From a checkpoint of a small class-conditioned image diffusion model: 10.8M parameters, trained on procedural textures in two colours, tilted and lit.
Rows from block 5, named by matrix and row number. Each number is 128 + 32 x the weight over its row's rms, rounded and kept within 0 to 255. All counts start at 0. Numbers have three digits each. After the name is the row's rms in percent of the matrix's.
# emb: conditioning projection (model.mid.2.emb.weight, 768x256), inputs 192-255
emb.247 085:048072086136104066151160114110161077159148119051154081168138107103096169188119070132208127027159164148118173141157094129135125146142080165149166095131121109145150126173198151149101097157153115
emb.248 096:156147150111122076083122118126171131103077103074136077151144118109103148181094161129115119154122163098090137151178141083136081152077130173134139083118093122115178109168139157159163130164044130
emb.249 103:107150170090143125107109073066103095149057080119169168117114197102176180137100138176139115153072072102107121089128116157123108079131130097141172132050128098161170146092112105107096153127146153
emb.250 101:080103128125088097120129139180159040117077142113147121175101112086063131156114119110128116076162190095118147183139087088123130137122110161196172067149078132066122086156180141157115138116114139
emb.251 135:156129131083143095079071110071107138110070118095203142099112206099171147111112113142131115154061096082121111075131111123109130094109086127083175129056143089158208129108079108145087131154117156
emb.252 063:116145102159132093067135179165120121119060108102161143124108137132150084144110165161103082070147166064092165169143129153117119074103158153164154105098135133160177132109145139156071091120139136
emb.253 100:090099138114088148156131108134177126138157174090122071180140070114040104175116087103148170085144183138115146168180078080138097202136127189156123094160128101112119157194165159153128107178193135
emb.254 182:170168149075176126091088127090085151171130098126144170153103181124177111122091104140125122137053077141132104095105121170132128087099139076123146119075110092154141138081097120095107150079131138
emb.255 103:111155100128105114125104118150173170131168119092138111127167093159101111172145096114162099064154156116175209103186113117114166131091130161147091127155078101156146158174175097152137078158154078
emb.256 108:143121107079173123120116116057122191143155146124190149145139186154180167156099135120167130142093085155125122098099108183093118084131103099084153153084108085189160199114121107123122134155103112
emb.257 196:168132154135168131119111123071073121155120112144134161100115178133195112118119130158135142150074060126127082126089146124127126094113149063137132150067150095166142166073087131087122138102123101
emb.258 057:146164152131130171134059106084104184147171117130135156116134176156195141132135151122152065164097120121125146128107129148092151099096134082121116174105156092222149202090119101124090162144112174
emb.259 108:097088121132079121122146110147172142085124117075124061116131120122103171168113156117127097094163179126096140171170086108126087154131114171103096129126142144142146117152118122149145105169125139
emb.260 099:097098067127101138147141105136178104099131133085110090154167055113059117129146103083162148118149160138128152131185062131159117166153119201128121101153140102133133130198167166170112113156192153
emb.261 120:143142152086139099076074102095065170163122092121122146131094168098195144117089116171095071121060081116125097124096126119131100112090111071098125143075116089174141142065083111102123132101124089
emb.262 122:142127111073131100053066114088093206157149096123147153120107186102178133128091119151117070119064086106125124092111121140109133103097101096102149139081122086159168178088114091110099104155109126
emb.263 099:073101125125127123122150119186174145123119120118126110162112096155086149159128156144110087124177202166113176156172117137143088164159108171166128102161086109144115141174142138154193133149132119
emb.264 142:153135108104144125107113154048084151157150084131109142112122172132193128117108135157125098158045062136115109116096106146115096097122118073136117143054139102180132189068095127091126123111119116
emb.265 072:138170122120142155130092163076088117147152119144156164130115181127193104102102137112142113149078099070127113139102096189102145074110101101111127157047129093183141184112109112095143195113147114
emb.266 091:142149096084162151104098163077121131107113097139187170124138204131199122160089150111161155175064093119110131117107078171112109082113129100143151119077113124187181195115141132134127187149110104
emb.267 142:158143119080156087083071087075076179151145114153148162154118192103187147132084126141123095155068076105138103078094101135122134089084114081098144152082083107166138157081139109106110147118145131
emb.268 143:142128139078168144095113127077083151163126105154142190151107195131187137116105133132119113136075077141129106111117123169101135080137129083112152137068108100159134174085101102103111166107169144
emb.269 104:118135071128111118066122117185138204088144123126138106092088105127090166146120159087068105084163173119140141090128146122164146138127116135055102120182092183086127060125133066132122081130093112
emb.270 162:166138135132138117103117123076080189141161139168120159114107169162191123117136168125103098150080063150125113093103131155100126093088138073118119177082125088183129191086120094087116134119102145
emb.271 133:154145164087150101081082124092076178157126105123120165160099161105183153124104117167103062139061069119160092096100136159130112105103109068112128134087109085160133151068124114097094131093110115
emb.272 126:175115141104147100080092119070087159133129119146137115112096181110195115127109117121112116117060053112113110112087123127100106100098134080111144140079117085167160188063110106105109119110101101
emb.273 065:116142088124125118116118177165121147122178158134090103148138078124084079189131082102128154106150154139113158095122069178146138206139128152118077113181090132144129145162206121156144077138147119
emb.274 087:087129070079119115176156169130134042121135149110102059192164044138064119193099094110158186143106154200098128105133058123127093152197130143124125062160075104105101172175165172138207105132141155
emb.275 189:179130157122151132119103108074066159168154119154121138134119174128194129125128135154107101129068071117131105126081131150115098094080147070138121150068119096174117179069120119081110145085108125
emb.276 067:128214152100136133118052164125151105093039102113190153110131163112155113140061121107128132090106134060102111112104085157146122092082111122111158121096080149156185155102117155110113144150134081
emb.277 070:104173130132130170171106143096116104146202081155082072129147138150157125128120131134117096110079094130115113169094134137142114114163129087142072098056148138166085192100071166073190165110134087
emb.278 100:091086163126121125118111124162165093103109111101095114145125090110065098168135093112152146095148170087123142130158115095140136165161122174195166107159101067112131130172187104168120131134163111
emb.279 060:091161115114074148107096156107141095078118143170142178084120151101174111162098170112139133176091133079132122114090084150087138110118142128190125103077125101184152177149144123118163176126134100
emb.280 139:134133165100125125124083112086106177124138120128138168129131172162204120161112128131123068139076086090139132108107120122108119090048135087107135164078097109203150181100162113111101167133088156
emb.281 089:122092097124047123142120135143157088126110131108121063137122056078064150105084106098130101096151194088110160151175045125132116169165084162118115100161149134103113073153134125145088063135161140
emb.282 145:148147145106130116121085118065073152145125123135109137108112174098197148094113128152130069144059078125097100106089120152093115126088119073115116174080138095165123158076100112078079119105119154
emb.283 102:100067110099110102162148072114151124156124143031151077156138115065067195167088066150198104099118178153092148116162083105136085197135067165147160086124110128104156105169147148145099046151121115
emb.284 148:140141140097145122101123130072078142179167115141115129148117158124182123123119128139121111118071075136132087124098127158099097086126114069122122122081124072156115171083111128080120134095111134
emb.285 139:124082086124096099098153133074100161116181150140146138117105173167176140128144105089116104104082082157166117089097101117064147050113117098130127155087140080191144178083119114105100115132116135
emb.286 121:144171145118167139117085110083060158179132098140135154144099176131192106104129130156109086142075076115137109120088127152116121108093127058112127148061118107154138146071112134084116147074148149
emb.287 158:142163145104155143120086106081068125173132108163123171145095178104192144081095124147131106153083095126107083118079106168117109094134112069105141131074115124135126151077100138084117163088130149
emb.288 134:173125155118167139087150132066103187143171133175146167129127148151185101131124130108103138135083079138152111126117156146155148085083175082137114148095147092215125183097132061102123159104117118
emb.289 177:190141084125148111124166119069102137140167140160119125097115159159184124123163132109130176157085053185145106081116121145098110081126161115139125114102150059156139175104109101109136130122150151
emb.290 110:133101137154130080150122140163128123142122105121099116113093033071092150127133110151122107125143142136126119129141141118137128187136121141131113084189112177023099045124134098123078086096096130
emb.291 189:157148120084144126063094122076087164161121102120141135120118188113189132116121094130122122126042048132146111104132115140114120095125107096105142104072129059154175143084082136123108115116109122
emb.292 111:179117163134145124124115151085064138172122121112063092130120130105143098107141106181087133129081085159114100108101114144108065155073139090146095109115106094096104142092159145086112096082101152
emb.293 115:144116138123135116102114090082078160153146124139131144123099185136190119106127129136086103167070076131115102113086119127085106085122115080116111133070133072167122182086105128090085144114102117
emb.294 096:191185143118156120066078099096095176127115099172164157117117202122178088107166136100091132114080075108118145107116139160147156100091109089097174137059149097101196149078105120133109113138101129
emb.295 118:155122128146145119117133135106083144153150088134110113124103183138188124097152144137097099152087082133126107148099176136100107091114143071110088120070166095161127161078081134082124137097104130
emb.296 140:144085117141120153111158129163198182099161160154155103094147101173091125165184191108149175095175152160127188135143118102113134140123146189141125143170136114151149219197153137160145129203115136
emb.297 076:179151161141159110110106120097133076156072141137118173138109162145157104114164121119142174128069064130159120130111119120099152101119151117163171137077131060115155158103128135135094188118123163
emb.298 102:146092098147137150158149125149130132183187166168105122123111068161097096137158120123142198132194136203150136108122119145130128158171144145156124102206101117076084174144141162139125110116146146
emb.299 115:117152133134140137149107118113102106135157109181070144154121091121144119146112124121123123141102098177111078116093110127146111145133161081126103101149058103078061178098144149097182176072122163
emb.300 107:133084142133111087134100155168125105167142093118076097083107063076082113135118086151121098119158144163124141131127111075110135202131115128128087096199103156025102084129143149107112089117115141
emb.301 087:161128138163153138158173142076140089178159139140075079139145090149133118134144157155160174112080063184118123158131181156115092120107147141163080066100142052108084201141142142116128132137100151
emb.302 186:155141161123150095098107134074062135149109090132112156121100168111186135119124127159100103107065073125135075125090138149121117092106129069129130120071121101153132138055127128094100140083118112
emb.303 089:114170162162158114137087082164101084134086080164118205125081127103120110092118140138082128146139131124118091128105133150153149108135166104139161078126087157044112064086106125114100171091165155
emb.304 091:098077118125110118121150096107093105145167092162056094148109085093120140115118114125094106095100090146173103156140140134132127110111117103110107066128097109068076154097128128097151119080098151
emb.305 090:185142110122155140069068083111084145140113104181116135087098176127186109096139146139087124117075038100125126121100147116116138116106124098131157127071160094123145158079114128107103119101104130
emb.306 117:163120135137116119127142120093096098153140105181072128121107128129182103101141160157109104143087068156125112151102131129094115123094157080176083109100132056133088176090096139084163150102095139
emb.307 118:073129116119089155114127130188124135088130117093113086133103089104079132137126131088106144092152156135134135144152075094135115177151083147124143060190102170025119088137166129152121108121184126
emb.308 096:164104121111131076134126132142109107150128136110097078159106055064078138148117082134124144119135140164125112087110124130124104190133086148114117071197080154014100085132173130120106089092121139
emb.309 104:103108148126098125124110152186129122102093138120126096135084074078092130145147146112124122063173163131114130161161135109160133199124074170078150082159119166031120074150179124152103115120103144
emb.310 081:168096142121109122079128133085129142156147132137064130122102126158139116134138116156124103127078076156136129119117120090070093134089155133137068129117118045160110205109114124109121130122091157
emb.311 093:120090133158196105148133099163121072166078101112093126144116052128091048150142061156123178146133110152129108098104156098157090185142152125167129063177081125046091077120163181112159122098136142
emb.312 106:184106130113134103097135153128096123130129152142069097167095050070114111113095091085092153072109124148110084124121111150129111185101093119088116082159084109030079093119172138111113095092099139
emb.313 093:156154144129130113106095135066105139133073130133175148113113172131183144076147104155138097134074077101128094129104125133077156093090118100077148183073137089165174160092093138109073159130105165
emb.314 145:180127154125148105119131116076083142172144111153111133133101170149189113104139124146105108169065075138124104122089154136102112106115125078101111131063135093150120164073093146084110144088107127
emb.315 120:145153133143141129126129105064088118164127097145127142117107166116177126086140144150130136125065041124120090131118139139111130107150129082101136131063195079167128153088101114102122149084182131
emb.316 094:091148152116128126081095064150127111099053105090164165108067155116145114127162129101141138076119133091131124118130085094128156110109093125129174101111109091125188104120109111190088155142126136
emb.317 126:132129113132144142157141126135115101175139140125056085160122073110104127116119120155098161125139103181125104140124136151158093167157120126138097073145089137058065144114144138103158086069111106
emb.318 181:126131134137132122112114140074083106148133100134104136109116183133185119097120143161101101163070068150113091144093135121084109069122127076138117110060142084146118166078076163091130157104136129
emb.319 105:115062113126118077137088124175145107118115098117117113089123086093093124136110093153115122126153157129126140131124121111170123209159138147158103081184099167010140077134155165129100095122138134
emb.320 065:145047161145107088134148104130125099165146115059051092088115070110136158140159089195086114078080092153143122172122140075112083145106120129124068099131143079136104101098124164090098107102139139
emb.321 115:164164133123190170133138110060112124184153114171129165150138160142176074074155117135143166172099063119161104135126142157121146096161139083177137130084165073155123180094110146101133156093144133
emb.322 072:129084149133112079171165150134114088175152131094066104147092010090112172155129111180130121139123120207132143155121118078096102186141077125124105080166125120048087115130088202120185122094145113
emb.323 076:125150129109099188156191152094133064141097121101090076117094076073091116124119074122121152084114151120109100186157079052140093161088150142142118076111202105083091089139087146103176103111231104
emb.324 097:156101131143130112129163119122101059151156146190067102167088042108121137133129137140115136128113102184143098127111155140110135117129152105159104090159101106079046130115125124095138145071147135
emb.325 094:148116157125115131098079127086109164121132136138134148133098178131175107128146135105119065080076070076131105103113116104089154102054104102072140175078104086184165165103123094119095135127088127
emb.326 102:069125153112075138157077135181138168117171161111136122104122125129082157165098121158143123076180183139098168097151068131157118200114107147107154142163100134110143129145174130155134130179137171
emb.327 082:161146128135141139114116079095080140116093146125138114143079156118155166085134131105137125136076098146124094106115115110121148109156136073046131148094187083156128142092052101091116148098160105
emb.328 117:164124137108176123081109139108087114135104099175094151131113134086143104122145139143092145129082079135115076104107158147145120142095126091146148087122111128054088134082162109083124099075098095
emb.329 081:116090152149109138145109167175151103142121124106109086113087087100074103127149103135116120101136151088126157163144104063130099184130125154140147083163115132064145074151168158149137112102157108
emb.330 105:129156129135138154089099114106113180102108085121144147090113178123194127115159162125078122124082075098108118134121101149118129100119119104113136140065173070153170141088095148134116129152115135
emb.331 115:188133130118133084074097139087100165093084108106162130100111180115170149105137127143105118138064082092136129083111154126102132084118100094051136172076158083170188133077069120134066109168086149
emb.332 070:215164153142174106119128141098106135149125116147127175146114159150143086124162091134146163142104052165169082100105137153109122159114139132127144099072118073109153167105115129123126159105126152
emb.333 099:154096154151141086128149110135078103188166122133064107187097096110125131108124099124100120128120103158153088139082171152084126148092106092125089082132099129066053132085142128067119115052072102
emb.334 109:139139130192135116163153119076113056175145123134061124158101093154149083072142115141128106172107092178131091131108120144064110117111131104182090107111142073124079181120103184095131153088125205
emb.335 127:131175147146155136111147099063073139180156117130143130138089160143181166121136152156137127111098073158135092150095135170060105064148124082139151129089148088168120176090077141117149148108139151
emb.336 144:154118164137140115186140112129172109191127155103122092183166065108070153141143086122193156084165137099168133149175121138123175189080115167115124128164130132096104108177203104146106105131078143
emb.337 101:112088128129132163127163147126173090122133134059122056153124079115066126155114106109131152126151144150132136167158133099126090145152119185177108102170137117134119139185151123182144065161175098
emb.338 122:127119131134094155088139118156177152082130123093113091143129107136091118142152145076113115092143165102133172159184113098138128146111124177114126124136141116128138119184180107168091114169153107
emb.339 120:117086134127101125096110152130156157119156099060162097058109157154156119186123139167110063098105119152120184146121121068095068104096131140146140123106100090182187168134111155143142088186119096
emb.340 090:132100147118181050160152140086116135096147100077131105158152144127143161174131119136144173135060081142134126154124172131145077108156148123089131137072140076195142181119108117147145114126149125